python train.py --model="multi-label image tagger" --activation="relu" --avg_pool_shortcut=false --num_labels=26 --lr=0.0017 --beta2=0.999 --gradient_centralization=true --steps=32200
Rows from block 2, named by matrix and row number. Rows with one number belong to one channel. Each number is 50 + 10 x the weight over its row's rms, rounded and kept within 0 to 99. All counts start at 0. After the name is the row's rms in percent of the matrix's.
# convs0: first 3x3 conv, stride 2 (model.blocks.2.convs.0.weight, 128x64x3x3), inputs 32-63, a 3x3 kernel for each
# convs1: second 3x3 conv (model.blocks.2.convs.1.weight, 128x128x3x3, transposed), outputs 32-63, a 3x3 kernel for each
convs0.101 105:50 50 50 50 49 50 50 50 50 50 50 50 41 50 50 50 53 53 45 50 50 49 50 50 50 49 50 40 43 45 34 50 65 50 60 65 69 68 70 59 61 50 50 50 50 62 67 64 50 61 56 50 50 50 22 50 50 50 50 50 50 71 77 50 50 49 50 50 50 50 52 50 50 56 50 53 50 50 63 58 59 46 50 50 44 50 50 50 50 50 45 50 50 43 36 50 46 43 50 50 50 50 50 50 50 63 50 52 51 50 50 50 50 50 50 48 49 34 40 46 45 42 50 58 79 69 50 43 50 48 54 50 50 47 67 40 34 33 50 50 50 53 45 53 26 30 50 41 50 50 50 59 60 26 50 50 37 50 50 49 50 51 50 54 48 50 50 55 50 50 50 50 42 50 50 55 50 55 50 50 39 49 39 50 46 31 47 41 32 50 30 50 50 42 44 12 24 38 50 50 51 50 50 40 39 35 29 52 50 44 50 50 50 50 50 43 15 23 44 37 40 58 63 77 78 50 37 34 50 38 44 50 50 58 50 50 50 50 50 61 55 50 62 52 53 50 50 50 57 50 54 65 48 55 50 46 52 50 50 51 50 49 50 50 50 47 50 50 50 50 57 55 53 50 50 50 51 49 48 50 67 50 50 58 50 50 62 64
convs1.101 083:34 54 50 50 50 50 50 38 50 53 66 50 60 51 50 50 52 50 39 63 43 50 50 49 42 50 50 51 48 50 39 48 65 50 50 50 72 50 59 58 52 44 50 40 58 30 50 50 48 50 54 50 50 51 50 69 57 59 50 33 50 54 40 40 57 51 50 50 42 65 50 48 40 50 50 45 37 50 50 81 52 50 50 62 45 43 76 50 50 77 50 30 50 41 37 50 50 50 32 50 61 50 50 74 50 40 40 50 50 50 58 50 50 50 50 50 45 50 43 50 50 71 50 50 53 48 39 50 58 50 50 54 50 50 50 50 50 50 61 50 45 50 55 52 50 50 72 60 50 54 35 50 50 50 46 50 50 50 69 50 58 59 50 29 39 55 50 50 59 50 64 50 50 53 50 50 43 50 30 50 54 50 50 41 50 50 60 50 54 43 55 60 78 87 50 38 50 50 44 17 50 50 50 47 50 55 53 50 53 39 50 50 29 50 58 50 50 50 50 50 50 50 55 50 50 48 50 69 50 50 80 59 50 50 50 37 50 50 51 67 42 45 50 50 19 50 50 50 67 50 52 74 68 50 38 52 50 34 55 51 34 50 50 50 50 50 50 50 51 55 50 50 50 50 36 45 50 50 42 65 50 50 50 77 50 50 50 43
convs0.102 095:50 57 69 50 55 67 25 31 50 50 50 56 40 50 56 50 54 55 58 75 50 59 50 50 57 57 50 54 42 30 50 50 36 48 49 58 50 50 50 69 50 50 63 61 50 50 52 50 50 56 50 58 60 62 50 50 50 50 50 50 44 39 50 50 50 50 35 37 46 42 34 50 58 50 72 50 55 48 50 50 57 50 66 37 63 61 42 26 31 50 50 50 50 35 50 50 50 52 55 50 50 51 42 31 71 55 69 59 50 50 50 51 50 50 50 52 50 51 50 50 50 50 48 43 25 50 65 53 50 84 36 34 72 50 27 50 50 50 55 59 50 50 69 50 50 50 50 50 50 37 54 52 32 19 50 50 26 50 64 32 50 46 50 50 50 50 50 50 58 54 68 51 42 32 50 50 47 36 50 50 50 39 50 50 50 71 49 72 63 79 50 50 80 50 50 58 50 50 50 60 61 50 65 50 63 71 50 43 50 50 50 50 50 50 50 50 33 50 50 44 50 50 60 50 50 50 57 50 43 50 50 54 50 50 50 55 50 50 50 50 50 50 38 75 71 45 50 50 50 41 52 50 45 49 28 50 54 31 50 50 57 73 77 50 45 25 58 50 15 50 50 22 38 50 50 50 15 56 34 62 50 50 69 50 44 64 50 50
convs1.102 095:44 47 65 54 50 61 38 62 50 27 50 43 49 68 60 50 43 43 23 50 53 50 32 34 50 50 44 50 38 50 34 50 50 40 59 65 27 35 50 50 50 56 50 73 42 42 68 76 50 58 41 36 68 60 50 50 72 50 50 69 32 64 50 49 41 59 50 50 32 50 50 50 46 51 65 50 50 36 54 61 50 50 50 50 52 52 46 50 50 45 50 40 71 58 34 40 54 68 55 69 42 36 74 64 50 63 46 49 37 36 47 50 72 42 32 50 50 50 50 59 50 64 53 50 50 70 43 53 69 63 50 33 42 55 68 50 50 63 50 58 69 50 60 61 50 50 48 25 53 66 52 50 50 63 50 61 59 50 50 50 50 64 36 52 41 47 58 64 50 40 36 50 50 50 52 50 45 69 50 72 34 43 51 50 35 51 50 50 50 50 50 50 37 53 50 64 60 50 50 61 56 58 29 50 61 35 66 55 41 50 44 22 50 50 54 44 50 49 47 50 57 36 58 57 42 50 40 50 50 50 50 50 30 50 55 75 46 50 24 79 31 56 40 50 39 50 50 50 50 50 50 62 50 41 36 21 62 60 50 27 40 50 50 50 44 50 50 50 50 55 50 55 50 50 52 52 44 42 50 37 48 50 67 42 45 52 52 50
convs0.103 107:47 52 50 50 54 73 52 50 63 41 55 50 39 50 50 54 66 61 53 50 50 50 50 50 50 50 50 50 50 34 53 50 50 61 50 50 50 50 50 50 50 50 50 50 50 50 50 54 66 61 50 65 63 50 37 50 50 35 37 50 29 36 50 40 24 26 38 48 38 46 39 40 50 50 50 50 50 50 31 50 50 50 26 38 50 50 50 50 50 50 50 50 50 50 50 50 68 63 52 50 42 50 54 54 50 50 49 50 50 39 38 43 50 50 50 50 40 50 38 50 48 50 50 45 55 50 50 50 50 31 50 50 27 50 40 67 69 62 50 50 50 78 50 50 50 50 50 39 50 50 50 50 50 51 61 47 50 50 50 53 43 51 50 50 52 50 50 49 50 50 52 50 64 41 50 50 50 50 56 50 70 52 63 52 66 66 56 67 55 50 72 50 59 50 50 77 50 50 50 61 50 63 59 58 63 78 50 50 50 50 50 50 50 41 45 50 45 50 50 37 42 44 30 24 32 50 50 40 41 50 45 44 50 50 58 50 50 50 30 39 56 42 50 48 50 37 50 39 33 50 43 40 50 57 50 50 50 50 68 50 50 50 50 34 50 50 43 44 44 41 50 50 50 50 32 40 50 52 37 50 67 50 70 64 50 83 80 95
convs1.103 103:50 48 50 47 50 54 33 50 63 58 50 50 50 46 50 64 50 50 74 69 50 68 50 50 50 50 66 38 50 54 50 50 50 50 50 65 49 39 46 50 45 51 50 57 50 50 50 50 50 50 50 50 50 50 54 50 50 50 50 50 35 50 50 50 50 41 50 50 43 50 56 50 50 19 50 34 50 58 44 50 54 47 50 50 69 50 32 45 60 50 62 50 50 50 56 53 50 30 74 50 50 50 70 28 50 34 48 50 70 64 46 79 50 53 50 49 55 50 50 43 44 50 50 50 50 41 60 47 50 46 50 46 50 43 50 50 50 32 50 51 43 59 50 49 50 50 38 47 32 40 50 28 50 58 50 50 73 37 41 66 50 50 40 53 50 50 49 52 43 50 46 50 50 50 50 42 37 50 50 50 66 62 50 76 50 21 57 50 28 33 50 39 28 23 50 50 50 50 72 75 50 51 63 58 44 50 38 34 50 47 50 50 64 50 50 50 46 50 50 47 44 70 39 50 70 43 50 28 50 58 45 50 54 35 38 47 50 50 50 50 50 47 50 52 69 60 38 50 54 53 63 66 50 47 48 50 30 50 50 64 50 45 50 36 50 50 29 74 67 52 56 50 50 50 50 50 64 50 53 50 53 25 50 30 50 53 33 44
convs0.104 094:50 26 12 50 50 50 50 85 63 71 50 50 70 50 43 50 52 31 50 50 67 50 50 50 66 66 68 50 50 50 50 50 50 50 50 54 50 60 59 51 55 65 50 50 58 50 50 50 55 50 50 59 50 58 50 50 50 50 50 50 50 50 50 50 50 40 67 55 37 50 47 30 50 42 33 55 49 47 50 54 50 35 00 50 50 50 52 73 58 50 50 31 19 50 44 39 50 42 50 64 71 50 52 62 50 50 53 41 50 50 50 50 50 50 50 50 54 50 39 48 50 52 44 45 50 48 28 59 57 50 63 63 38 50 53 64 68 64 50 50 48 50 23 31 39 50 50 50 50 61 50 41 50 72 10 18 69 50 50 62 50 48 50 50 50 50 50 50 61 50 50 50 50 54 50 50 50 56 50 50 56 50 50 36 50 50 50 50 62 50 50 50 50 50 50 50 50 50 57 50 50 66 50 50 64 57 72 50 50 66 50 34 50 50 35 50 50 50 50 50 44 48 50 50 52 50 33 50 64 47 50 50 50 57 58 50 50 50 46 31 50 42 25 50 36 50 53 56 50 60 50 50 50 50 50 50 24 50 37 50 31 32 50 45 50 58 50 50 65 50 32 46 45 50 38 50 50 46 50 52 50 50 50 64 78 59 67 50
convs1.104 094:50 50 50 50 50 50 50 50 50 41 50 39 50 70 50 39 50 50 50 35 50 50 26 50 50 44 41 50 68 68 80 66 28 65 29 28 50 50 50 50 39 50 50 50 50 73 38 28 56 54 72 52 26 31 50 50 50 50 60 50 50 50 67 54 51 50 50 50 50 59 50 50 50 50 47 50 62 54 45 36 50 50 51 34 50 50 46 65 50 50 50 59 50 44 79 40 50 50 57 29 39 34 37 50 76 50 76 52 57 54 35 50 21 51 50 50 50 59 63 35 64 32 50 69 76 50 56 33 27 50 58 67 47 40 50 54 75 50 50 63 50 61 61 50 50 50 44 64 50 50 50 50 50 50 50 33 50 49 50 47 53 50 50 50 50 50 40 30 50 68 84 50 37 50 50 43 50 17 51 38 50 55 50 50 50 63 50 74 69 50 58 65 65 80 63 50 69 50 63 50 50 48 59 50 25 75 53 50 50 50 50 47 50 50 50 50 58 50 39 45 46 50 50 50 55 50 50 50 50 50 54 62 50 55 50 35 50 50 92 50 68 41 61 61 72 50 50 60 50 50 50 62 26 73 56 66 36 43 50 74 50 48 50 50 39 48 46 50 50 32 54 50 50 57 48 68 67 62 50 55 50 52 47 41 56 54 50 64
convs0.105 092:20 21 50 63 60 55 58 50 50 50 50 50 50 50 50 50 41 45 49 50 50 50 50 52 61 64 50 50 47 47 50 50 50 50 50 50 65 66 50 50 50 50 50 54 50 57 50 50 49 50 50 50 50 50 43 46 50 31 40 50 50 50 50 47 50 50 57 44 32 50 31 50 43 50 50 60 54 57 50 48 56 10 50 62 50 50 50 50 50 50 49 26 23 51 50 50 58 50 50 56 50 50 50 50 50 32 50 50 50 50 50 50 50 47 50 50 50 54 50 55 50 50 50 27 50 50 50 83 50 50 59 50 43 50 50 50 50 62 50 37 60 51 50 57 50 50 51 50 70 50 50 50 50 30 00 60 50 42 50 50 72 50 59 70 65 62 65 68 50 50 50 50 45 50 34 35 27 50 50 46 73 50 68 43 50 59 67 50 50 50 50 44 50 50 49 50 58 51 50 50 61 50 50 50 50 50 50 50 50 50 31 41 59 50 43 53 40 36 50 37 50 44 37 50 50 50 45 50 50 35 43 50 50 50 67 52 67 50 50 52 43 50 52 50 58 59 70 50 50 52 34 53 50 50 43 47 50 50 50 50 56 50 63 36 73 59 19 38 50 41 49 47 50 36 45 50 52 50 40 70 81 50 75 61 66 50 50 50
convs1.105 094:52 66 50 44 50 53 72 44 39 50 54 50 50 50 50 50 65 50 50 50 50 50 50 60 50 50 33 30 50 64 62 36 50 67 31 11 50 78 48 50 41 50 50 50 33 54 50 50 71 24 99 64 47 50 50 29 63 38 38 50 50 50 50 50 60 50 58 57 50 50 50 42 59 50 50 50 50 50 50 50 26 46 46 50 50 50 50 50 58 58 59 72 50 50 49 61 50 57 36 50 40 26 50 50 51 58 64 78 50 30 38 64 00 50 50 50 50 50 81 50 82 38 54 56 64 50 52 50 33 44 45 82 63 50 70 50 71 51 36 50 50 50 50 37 42 65 50 32 32 50 50 50 51 50 50 27 50 60 50 56 50 59 40 69 50 54 65 16 41 50 50 48 50 49 44 56 50 50 50 50 50 50 50 50 49 50 50 63 50 34 50 50 50 78 50 50 50 66 59 50 50 50 31 50 45 50 77 50 50 64 50 55 38 50 35 33 50 50 50 25 50 50 50 53 50 50 50 50 63 50 52 50 50 55 47 50 50 50 87 24 55 18 80 55 75 50 55 50 54 55 50 50 25 59 46 66 50 02 31 54 51 54 50 50 50 50 50 50 55 50 50 45 52 50 50 50 50 50 50 54 50 50 54 50 50 50 44 64
convs0.106 102:50 50 57 50 50 59 50 50 45 50 50 50 50 51 50 44 45 39 55 50 50 51 50 38 50 50 50 34 05 36 50 50 50 56 54 60 59 50 50 52 50 50 49 53 50 55 56 57 53 53 52 54 51 50 51 50 44 50 50 50 50 50 50 60 72 49 50 50 53 33 38 50 50 50 50 45 50 50 50 50 50 50 49 50 50 50 61 48 51 50 62 60 50 50 50 50 50 32 45 50 21 50 50 22 36 50 65 46 50 52 50 50 50 50 50 50 50 37 28 61 50 50 50 68 70 50 50 50 56 50 50 43 55 54 52 50 50 50 60 50 50 54 50 50 50 33 50 42 46 56 50 50 44 47 50 50 50 53 55 62 53 50 50 45 50 50 50 49 50 50 50 18 00 50 36 56 50 50 57 50 39 23 50 46 30 40 50 58 50 22 23 50 44 37 50 66 72 59 50 50 50 50 45 50 50 50 50 59 72 54 50 50 40 46 37 46 52 56 50 62 50 48 50 50 50 50 20 40 37 43 38 40 50 50 61 58 67 50 60 50 52 58 50 50 55 48 50 50 50 51 50 50 53 50 47 54 50 41 47 45 50 16 27 51 36 36 48 49 65 46 50 76 50 53 49 44 50 50 50 50 50 50 50 50 65 57 50 50
convs1.106 093:76 60 50 61 38 50 50 16 22 60 66 47 37 25 23 39 29 32 42 50 50 58 57 74 50 50 50 50 46 50 50 50 50 50 60 50 42 50 46 50 60 50 56 50 46 50 58 50 50 68 50 50 50 50 27 50 38 27 19 00 50 17 00 50 35 50 40 12 50 50 50 50 51 50 50 37 50 50 50 50 64 50 50 50 50 45 59 50 58 72 50 34 50 59 50 50 50 50 50 51 43 48 46 50 50 50 44 50 50 57 36 50 50 50 50 56 36 36 50 50 50 80 50 49 50 46 50 48 45 50 59 69 53 65 60 45 60 50 50 32 26 44 14 49 52 50 64 50 50 50 50 50 50 51 50 50 50 50 50 59 47 53 50 50 50 55 50 50 50 68 52 29 53 38 28 50 60 51 50 55 71 50 50 50 50 50 50 54 34 47 57 50 50 42 29 50 50 50 56 32 50 50 50 50 50 53 50 57 50 36 50 61 50 50 72 35 46 43 50 50 50 43 50 55 50 38 50 58 50 50 50 50 74 59 50 47 50 50 59 55 27 50 49 50 39 54 65 50 68 50 46 61 52 50 47 50 34 48 50 33 26 50 50 50 50 50 50 50 50 46 50 63 71 66 15 65 50 72 68 39 07 33 40 50 17 50 50 31
convs0.107 097:50 50 50 50 62 54 50 50 33 50 50 50 50 50 50 50 50 70 43 34 28 39 34 21 44 25 08 50 50 50 62 50 51 50 45 59 57 50 57 60 50 58 50 50 48 64 68 64 50 52 50 40 31 32 42 41 50 44 50 50 50 50 50 45 54 55 38 50 50 46 50 50 61 50 50 74 50 50 72 69 50 24 36 45 50 50 42 51 41 19 50 65 67 42 45 52 32 37 50 50 50 50 63 43 50 50 50 65 50 50 50 50 50 50 50 50 50 47 28 50 50 50 50 58 50 61 33 21 29 51 29 35 70 41 50 50 50 47 50 50 59 57 77 88 38 32 39 50 43 40 42 50 50 37 32 32 50 50 42 39 58 50 50 50 38 50 50 35 55 55 50 50 50 50 63 50 55 50 50 80 50 55 50 56 50 60 59 67 69 62 52 50 51 52 50 50 50 50 56 50 50 50 50 50 33 22 31 42 54 50 50 50 33 50 50 48 34 56 51 50 50 50 72 80 68 55 50 50 51 44 50 50 35 50 39 50 52 50 34 50 44 74 79 50 44 50 43 50 38 25 25 50 45 57 55 50 57 75 50 50 73 50 50 49 50 55 28 49 41 45 50 51 50 50 54 50 50 50 50 50 50 68 45 50 67 35 50 63
convs1.107 090:50 54 56 50 50 36 46 50 50 45 65 66 46 50 50 50 51 55 50 39 57 62 50 45 50 50 42 38 42 50 54 32 44 50 50 50 55 50 50 40 32 50 34 49 32 39 83 50 50 50 41 50 47 50 50 50 50 50 36 70 50 50 32 50 50 50 50 50 50 42 31 50 71 39 43 50 38 51 57 49 65 61 67 50 55 52 43 60 67 50 62 55 50 50 47 44 50 39 50 67 50 45 58 50 50 50 63 63 34 59 50 65 50 50 59 55 50 32 25 50 50 60 83 37 50 85 29 69 64 50 68 52 24 50 62 51 74 66 36 50 50 37 50 51 37 64 33 58 47 55 50 69 41 63 59 64 50 63 64 50 19 50 50 32 50 50 50 59 50 50 50 50 50 42 29 50 50 50 43 50 79 70 50 53 50 35 50 41 22 70 50 62 50 50 60 50 40 50 47 57 38 50 50 44 50 50 42 55 50 50 36 50 57 50 50 59 63 48 72 73 51 50 75 50 72 30 50 50 50 64 53 50 67 43 50 50 50 50 50 52 50 43 55 19 27 37 50 50 52 45 65 50 50 50 50 48 58 50 51 51 50 47 50 68 50 50 65 50 50 50 50 65 50 50 17 21 50 50 50 53 50 50 54 50 38 61 51 55
convs0.108 092:50 50 46 34 50 50 56 57 60 50 34 25 48 50 50 55 50 50 50 40 50 50 50 60 54 50 50 30 50 56 48 50 56 52 51 37 56 50 50 77 50 50 71 52 50 69 50 50 73 58 50 74 50 50 50 50 38 33 50 50 37 50 50 50 51 49 50 52 50 50 52 52 34 50 32 28 51 50 50 55 69 65 27 50 38 50 50 48 50 65 50 50 22 58 29 24 50 24 50 38 50 53 28 50 65 46 50 50 50 50 50 50 50 50 50 50 50 50 50 35 17 50 50 50 52 50 21 50 50 13 50 50 61 50 50 25 50 50 50 62 50 50 50 50 50 50 50 50 50 50 50 50 50 50 79 50 68 50 50 50 20 60 54 50 52 46 50 50 50 50 52 25 50 46 50 50 36 34 50 54 42 58 52 50 50 52 50 50 50 50 50 50 55 70 71 47 50 67 75 50 50 66 50 53 60 59 72 50 40 50 50 50 53 51 50 50 48 29 50 30 48 45 20 39 50 50 50 50 55 41 50 50 50 48 44 50 50 69 58 50 50 56 50 57 47 50 50 50 73 50 71 50 50 50 50 50 50 50 50 50 50 55 50 55 19 50 66 50 50 39 78 50 34 50 50 55 47 12 46 50 45 63 50 47 68 49 71 50
convs1.108 091:66 30 50 50 50 50 43 63 50 50 53 50 50 61 50 43 49 53 50 50 50 36 50 45 41 27 50 84 50 26 50 70 17 50 36 74 55 50 50 50 69 50 50 53 71 66 50 50 44 58 40 50 43 50 50 46 40 50 69 50 50 62 50 82 61 50 55 50 50 50 50 57 50 52 48 50 62 50 49 60 76 43 25 50 50 31 50 50 48 50 50 65 56 48 67 46 48 50 65 50 50 50 66 50 56 50 59 27 72 36 41 53 50 48 51 40 50 50 50 48 50 50 53 66 50 50 50 45 66 50 50 50 50 50 50 37 50 50 57 50 50 50 50 30 60 28 50 50 47 49 48 40 66 50 50 50 56 25 50 50 32 50 50 50 25 58 50 70 32 71 41 64 55 57 20 50 70 50 55 48 50 41 50 50 71 52 50 50 48 34 50 50 76 50 50 52 27 67 50 50 50 50 63 70 39 61 50 63 50 24 50 50 78 50 65 67 50 50 50 50 45 50 50 50 48 50 50 43 50 50 50 38 38 50 50 34 40 62 54 50 59 50 24 54 50 50 50 51 50 50 49 50 50 78 44 58 56 48 70 50 30 49 50 50 55 65 50 45 44 50 51 50 46 74 50 42 50 29 50 69 55 51 51 50 79 67 49 57
convs0.109 094:50 61 73 50 24 34 53 50 50 39 50 50 36 50 50 51 65 62 41 57 50 50 50 50 50 50 50 39 47 50 50 50 50 50 44 56 68 69 50 50 66 50 50 52 50 50 50 57 50 60 50 50 50 50 50 50 59 56 50 57 52 50 50 57 50 56 47 50 54 45 52 50 50 35 66 50 37 50 56 50 50 63 74 50 38 19 37 50 50 67 50 50 55 50 50 37 50 50 50 49 34 50 45 50 65 50 75 50 50 54 50 50 50 50 50 50 50 50 50 57 57 25 45 56 54 41 59 50 26 63 50 46 50 50 50 56 50 50 38 50 50 31 20 50 50 49 50 50 39 56 50 57 56 31 68 69 50 38 12 57 50 50 50 50 50 50 50 50 51 47 50 35 50 50 50 50 50 29 50 50 63 50 50 50 50 57 50 50 50 68 72 50 69 50 75 63 50 53 66 66 50 50 55 50 50 50 47 25 39 45 43 36 47 50 55 56 50 55 50 47 31 50 50 50 50 50 51 50 50 50 50 50 56 44 32 50 50 39 73 50 50 50 50 51 50 72 46 46 79 72 63 68 66 63 53 50 50 50 29 50 50 75 27 67 58 21 50 63 74 63 50 44 50 26 50 50 33 26 31 50 50 53 50 51 50 50 62 50
convs1.109 094:45 60 22 34 45 34 59 50 57 50 65 40 50 61 50 50 49 50 50 50 39 64 56 50 50 43 53 67 35 43 36 60 50 35 50 84 59 50 50 31 80 56 50 50 63 43 70 49 51 49 50 50 50 50 48 64 50 56 67 50 50 50 50 45 77 50 50 39 50 50 50 50 50 50 38 67 45 50 48 79 45 50 67 59 50 70 37 62 37 70 51 29 50 58 31 78 50 50 36 70 78 54 71 41 23 62 18 24 59 67 50 50 61 50 50 26 66 73 43 49 47 68 50 47 50 50 58 52 36 50 48 37 50 64 50 55 22 38 50 54 50 44 57 55 50 40 61 40 50 50 47 50 62 59 50 50 50 50 56 50 41 50 50 42 50 48 57 57 50 61 50 60 44 50 50 50 62 50 50 71 50 38 50 22 50 54 57 44 59 50 50 48 68 50 50 50 50 52 39 50 33 50 83 50 50 43 51 46 50 50 35 50 48 23 33 65 50 50 50 49 50 50 57 50 50 50 48 50 40 50 50 41 70 50 31 28 50 50 30 39 50 70 50 50 50 50 53 70 50 54 50 64 76 46 60 50 61 50 54 36 24 50 50 40 50 50 50 50 50 50 50 50 50 50 35 50 50 50 47 50 50 65 66 32 47 50 65 29
convs0.110 103:50 50 54 50 50 61 45 57 54 50 50 50 50 50 52 50 50 50 50 50 50 50 45 43 50 45 50 30 08 50 50 50 61 50 47 68 63 50 50 59 50 50 58 50 50 60 50 50 61 57 50 62 56 50 51 50 48 50 50 50 50 50 50 51 45 46 53 50 42 50 40 41 50 50 50 37 50 50 39 50 60 50 50 50 48 52 56 46 50 50 55 50 57 60 35 40 57 43 23 52 50 38 13 50 68 34 44 70 50 50 50 50 50 50 50 50 50 35 39 40 42 50 48 50 50 75 50 50 50 29 50 50 50 50 66 50 50 55 50 50 54 50 50 50 46 32 50 40 50 50 52 50 50 43 50 50 50 50 54 50 50 50 62 60 50 56 50 50 50 46 50 00 16 56 10 50 64 62 54 50 50 35 39 41 33 50 49 50 65 50 40 50 50 50 61 50 64 68 50 50 46 61 50 45 50 50 50 61 56 50 62 41 40 50 31 39 50 51 48 50 50 50 40 50 50 50 21 50 19 26 50 42 42 53 67 50 59 62 59 50 60 63 68 51 50 42 53 56 50 50 50 44 50 50 50 56 49 50 50 57 51 25 25 39 24 48 65 50 52 67 59 65 55 50 56 36 43 50 50 50 50 50 53 50 50 50 50 50
convs1.110 090:65 53 24 68 39 50 50 39 12 50 50 36 50 05 15 31 21 40 50 37 38 50 38 61 50 51 50 55 50 42 35 50 41 56 50 50 43 52 50 50 57 50 50 45 75 45 50 50 50 50 41 54 50 50 54 50 31 50 39 18 37 44 20 50 35 50 55 50 50 50 50 50 63 47 50 38 50 66 50 50 57 50 43 50 43 45 65 50 70 79 77 50 50 70 50 50 50 50 50 38 43 22 43 50 33 50 54 50 64 52 42 62 36 42 50 35 49 40 50 50 50 64 50 53 51 39 46 50 50 28 50 50 50 69 48 51 50 50 50 42 16 50 40 42 65 32 67 50 50 50 50 49 50 50 50 51 50 42 50 50 38 40 47 46 52 50 50 50 50 50 38 50 42 50 26 52 49 50 49 50 61 38 50 50 50 50 61 51 29 61 67 50 66 50 50 50 50 69 50 50 50 47 50 58 50 50 50 60 61 50 55 62 72 50 50 50 51 50 50 50 50 50 37 44 50 50 50 50 43 50 63 50 63 51 40 57 50 64 67 47 50 50 44 42 39 74 59 41 74 50 50 69 59 50 50 53 50 37 50 50 35 60 50 52 50 50 45 50 50 50 52 71 50 50 24 75 68 62 68 42 27 31 27 50 50 50 50 44
convs0.111 094:68 50 68 50 36 50 50 50 68 50 43 50 50 50 50 50 50 43 50 63 63 50 50 50 70 45 46 50 34 50 50 50 56 50 49 59 58 72 50 58 69 50 55 63 50 57 50 50 58 65 65 59 65 50 42 48 50 50 50 50 50 50 50 51 50 62 50 49 55 50 43 50 60 50 50 50 57 50 57 50 50 62 76 50 18 50 50 50 50 56 50 42 50 41 38 42 50 45 36 50 42 50 50 50 50 54 50 50 50 50 51 50 50 51 50 50 51 50 53 50 50 39 50 50 50 50 44 50 34 50 50 33 30 50 43 50 30 33 50 56 50 50 29 35 50 65 53 50 56 32 50 50 50 60 71 59 69 27 68 70 50 71 50 50 60 50 50 43 41 50 50 50 50 50 50 50 50 50 50 50 50 57 41 50 50 50 50 50 68 50 69 50 50 48 64 50 41 71 50 50 64 50 50 61 59 58 70 34 49 36 51 50 38 50 50 50 50 50 63 50 33 40 50 33 50 48 50 50 50 57 50 50 50 50 50 44 50 63 50 33 50 48 50 78 72 50 50 50 50 69 50 50 41 59 50 48 56 50 50 50 50 64 66 50 31 29 50 44 62 57 49 32 30 25 52 50 11 23 50 71 68 72 50 66 56 50 67 50
convs1.111 090:50 50 50 55 48 50 50 50 50 50 45 50 60 39 50 34 42 30 37 50 50 37 50 35 52 50 50 63 33 27 50 27 30 56 50 50 59 32 65 54 73 50 59 67 64 50 50 48 50 50 37 58 63 50 50 48 70 77 86 50 50 52 50 50 50 50 50 52 48 50 64 68 50 57 56 50 50 43 50 65 50 53 55 76 37 26 44 65 50 50 49 50 50 50 53 36 58 68 50 49 50 99 64 50 49 54 41 35 50 42 54 57 73 73 50 50 50 53 33 59 58 54 68 73 44 50 50 50 50 77 56 60 50 72 57 50 50 47 50 50 50 50 48 40 50 50 70 50 50 50 50 50 50 50 75 64 50 40 56 50 50 50 50 48 23 61 56 63 50 58 37 50 50 41 71 50 44 73 85 50 50 50 43 50 46 50 65 50 50 50 58 56 50 50 50 46 50 50 64 50 50 50 50 67 69 50 50 50 55 33 50 46 50 23 65 50 50 64 50 50 50 44 50 45 50 50 41 50 41 26 50 37 52 50 50 49 41 51 25 40 45 50 50 46 48 44 68 55 39 50 61 50 67 50 33 34 67 50 62 50 50 50 50 50 50 50 44 50 50 50 50 60 59 36 31 50 53 50 50 31 50 67 50 31 50 50 50 56
convs0.112 092:59 50 50 50 50 50 50 50 50 64 50 55 50 50 50 50 50 50 61 61 50 66 60 53 67 62 60 50 50 49 42 30 47 46 50 50 50 50 50 50 60 62 50 62 60 37 50 50 41 50 50 50 50 50 45 38 51 32 20 23 41 19 39 58 65 50 50 50 62 55 55 56 50 50 67 50 50 64 68 64 53 50 54 50 50 55 50 44 47 50 50 54 50 50 63 58 50 50 61 50 50 51 50 50 70 50 59 51 50 50 50 50 50 50 50 50 50 50 32 26 30 19 22 50 27 28 50 50 54 50 50 50 50 50 50 45 54 50 45 36 37 50 50 50 50 50 56 50 48 50 50 50 61 43 50 50 36 33 50 50 50 50 50 50 50 64 50 50 67 67 50 50 50 38 55 54 50 58 55 50 50 62 42 50 50 50 50 50 50 50 35 42 50 50 50 50 50 40 54 50 50 50 50 50 50 52 50 62 63 61 68 58 55 50 50 50 50 46 56 50 00 22 50 25 50 62 50 42 74 62 50 66 50 44 61 50 50 46 50 52 50 50 56 54 50 38 50 50 50 50 61 50 52 50 50 56 54 50 50 58 56 45 50 50 50 50 50 50 50 54 50 50 50 50 50 50 50 58 50 50 50 42 50 50 50 47 50 50
convs1.112 079:50 50 53 76 50 50 50 50 63 50 43 58 53 23 50 50 50 50 50 50 50 50 50 48 50 50 50 50 50 50 51 50 50 50 50 50 55 56 50 50 50 50 48 62 51 50 50 41 50 48 50 50 50 33 50 50 53 50 50 50 50 50 57 74 50 50 50 50 50 50 50 52 50 45 50 50 50 57 50 39 50 50 50 50 62 50 50 18 50 20 39 54 62 50 55 63 50 50 50 57 34 33 50 57 48 50 63 53 50 50 59 50 50 50 50 50 50 50 50 50 50 49 50 47 50 50 72 27 50 50 31 40 49 47 41 39 43 39 50 50 50 50 39 50 50 50 60 50 43 37 50 34 42 63 50 44 50 50 50 36 50 50 50 50 50 50 32 50 48 50 50 50 50 27 50 50 50 50 50 50 50 41 50 50 50 25 50 50 50 50 48 50 50 50 50 28 50 50 50 50 50 50 50 50 50 50 31 50 50 50 50 50 50 50 50 50 50 50 50 50 50 50 58 50 63 50 43 50 34 45 43 38 50 35 50 49 31 50 50 50 50 50 41 69 52 50 50 50 50 50 50 50 58 50 53 50 50 71 50 50 50 50 50 50 18 50 56 50 50 50 68 50 50 57 50 47 51 50 57 43 32 55 55 68 26 22 50 45